{"model": "image VQ-VAE", "dataset": "made-up waving flags", "train_examples": 97500, "image_size": 32, "crop_scale_min": 1, "horizontal_flip": false, "color_jitter": 0.1, "bottleneck": "vq", "downsampling_factor": 8, "encoder_arch": "efficientnet", "encoder_norm": "batchnorm", "encoder_activation": "relu6", "encoder_channel_attention": "eca", "encoder_depths": [4, 4, 4, 4], "encoder_kernel_size": 3, "encoder_stem": "deep", "encoder_expansion": 6, "encoder_widths": [40, 80, 160, 320], "loss": "mse", "latent_channels": 32, "decoder_norm": "batchnorm", "decoder_activation": "relu", "decoder_widths": [32, 64, 96, 128], "decoder_blocks_per_level": 2, "decoder_block": "plain", "decoder_attention": true, "decoder_upsampling": "nearest_conv", "codebook_size": 256, "init": "torch_default", "residual_init": "scaled_by_depth", "optimizer": "muon", "muon_scale": "match_rms_adamw", "lr": 0.0016, "momentum": 0.95, "nesterov": false, "orthogonalizer": "polar_express", "adamw_lr_other_params": 0.00083, "grad_clip": 3.0, "ema_decay": 0.999, "steps": 3700, "batch_size": 256, "epochs": 9.7, "lr_schedule": "step", "warmup_steps": 180, "weight_decay": 0.5, "adamw_weight_decay_other_params": 0.05}
Rows from block 6 of the decoder of a small image VQ-VAE, named by matrix and row number. Each number is 128 + 32 x the weight over its row's rms, rounded and kept within 0 to 255. All counts start at 0. Numbers have three digits each.
Before each channel's rows are labels from the 100 images, of 14848, where the channel reaches its highest value: "strongest on" is what is common among them. Only what is clearly more common there than usual is listed. The data: made-up waving flags. In brackets: how many of the 100, against the usual share in percent.
# conv: 3x3 conv (decoder.decb.1.1.conv.weight, 64x64x3x3, each kernel summed), inputs 0-63

strongest on: white (79 vs 22.5); black (58 vs 22.8)
conv.11:167107132161100118115101089124124122158127118134113141088094121108128130099110149108131142068132134114134061130118135127103115079097128105150095133149100222238113083117116156087095055101073137

strongest on: black (64 vs 22.8)
conv.34:158062152147131053151063068148157094092074140081152151169124138146142144150140134114146159112105102157133103107103172127115147091160136112111133086112098156139114156148154088053109047144152123

strongest on: black (78 vs 22.8); circle (32 vs 7.5); three vertical bands (30 vs 6.7)
conv.19:082064148125086154110088095121113139067103122133077113107125145107100131152117240119104116091087121085111052099133136099115144120119122101147124136085144128130122171155152125107034119114111139

strongest on: blue (88 vs 22.3); yellow (45 vs 22.2)
conv.47:124181147124125103098109078124168118066098097082112052089119151147171072151094123138133154154107110179123136108142146021085157138138158106094104077112149129109123094133147105107104101107092107

strongest on: white (49 vs 22.5)
conv.12:114100070093147091144143065139112112123141078117096147152075108160146151181115114136104095122109093083124069107102128135204065095151175131129128119149103138101127145121062123066082091092136157

strongest on: black (63 vs 22.8); white (47 vs 22.5)
conv.15:111142069117157101055088122101097112155051130124130117122123119116072131061121129128180154143149140138144099099151177153083113112203122077093118168123104043105120113124085120144092111121122147

strongest on: yellow (57 vs 22.2)
conv.54:119180141097137143100181172159043151181139118141118112146185136146132118091154194190151078119127132142120109181118111110166143053125142075098111120075144135113131184143102114120115123133126079

strongest on: black (48 vs 22.8); saltire (39 vs 6.7)
conv.28:126146090114131095101000127112127144065136114107161163096143100146164112143155120117160113140146143099129082064107148136113141137102126105153131115132099112126102082117115104126130091143136126

strongest on: yellow (56 vs 22.2); upright cross (31 vs 7.1)
conv.24:110122172141098132060119132143134127084123112133124123143137137146105085117148202148121106058138151107153126070156162105116086134074162126121137102122121249101120112142157132108113084104063088

strongest on: white (73 vs 22.5); black (49 vs 22.8)
conv.25:156099109107123106104067112074152102128111054118125144103135115106126177189188152140082139096155139095082056121110178121158085109125145140106089123082155166142137144157115097133075063147151123

strongest on: blue (60 vs 22.3); yellow (53 vs 22.2)
conv.35:118182088129205120141116190173153143104123185136120063109161130107105138042163150098088114121143155060127098091139146107163160144147165112119120140136173116147127128099105129064111093119111082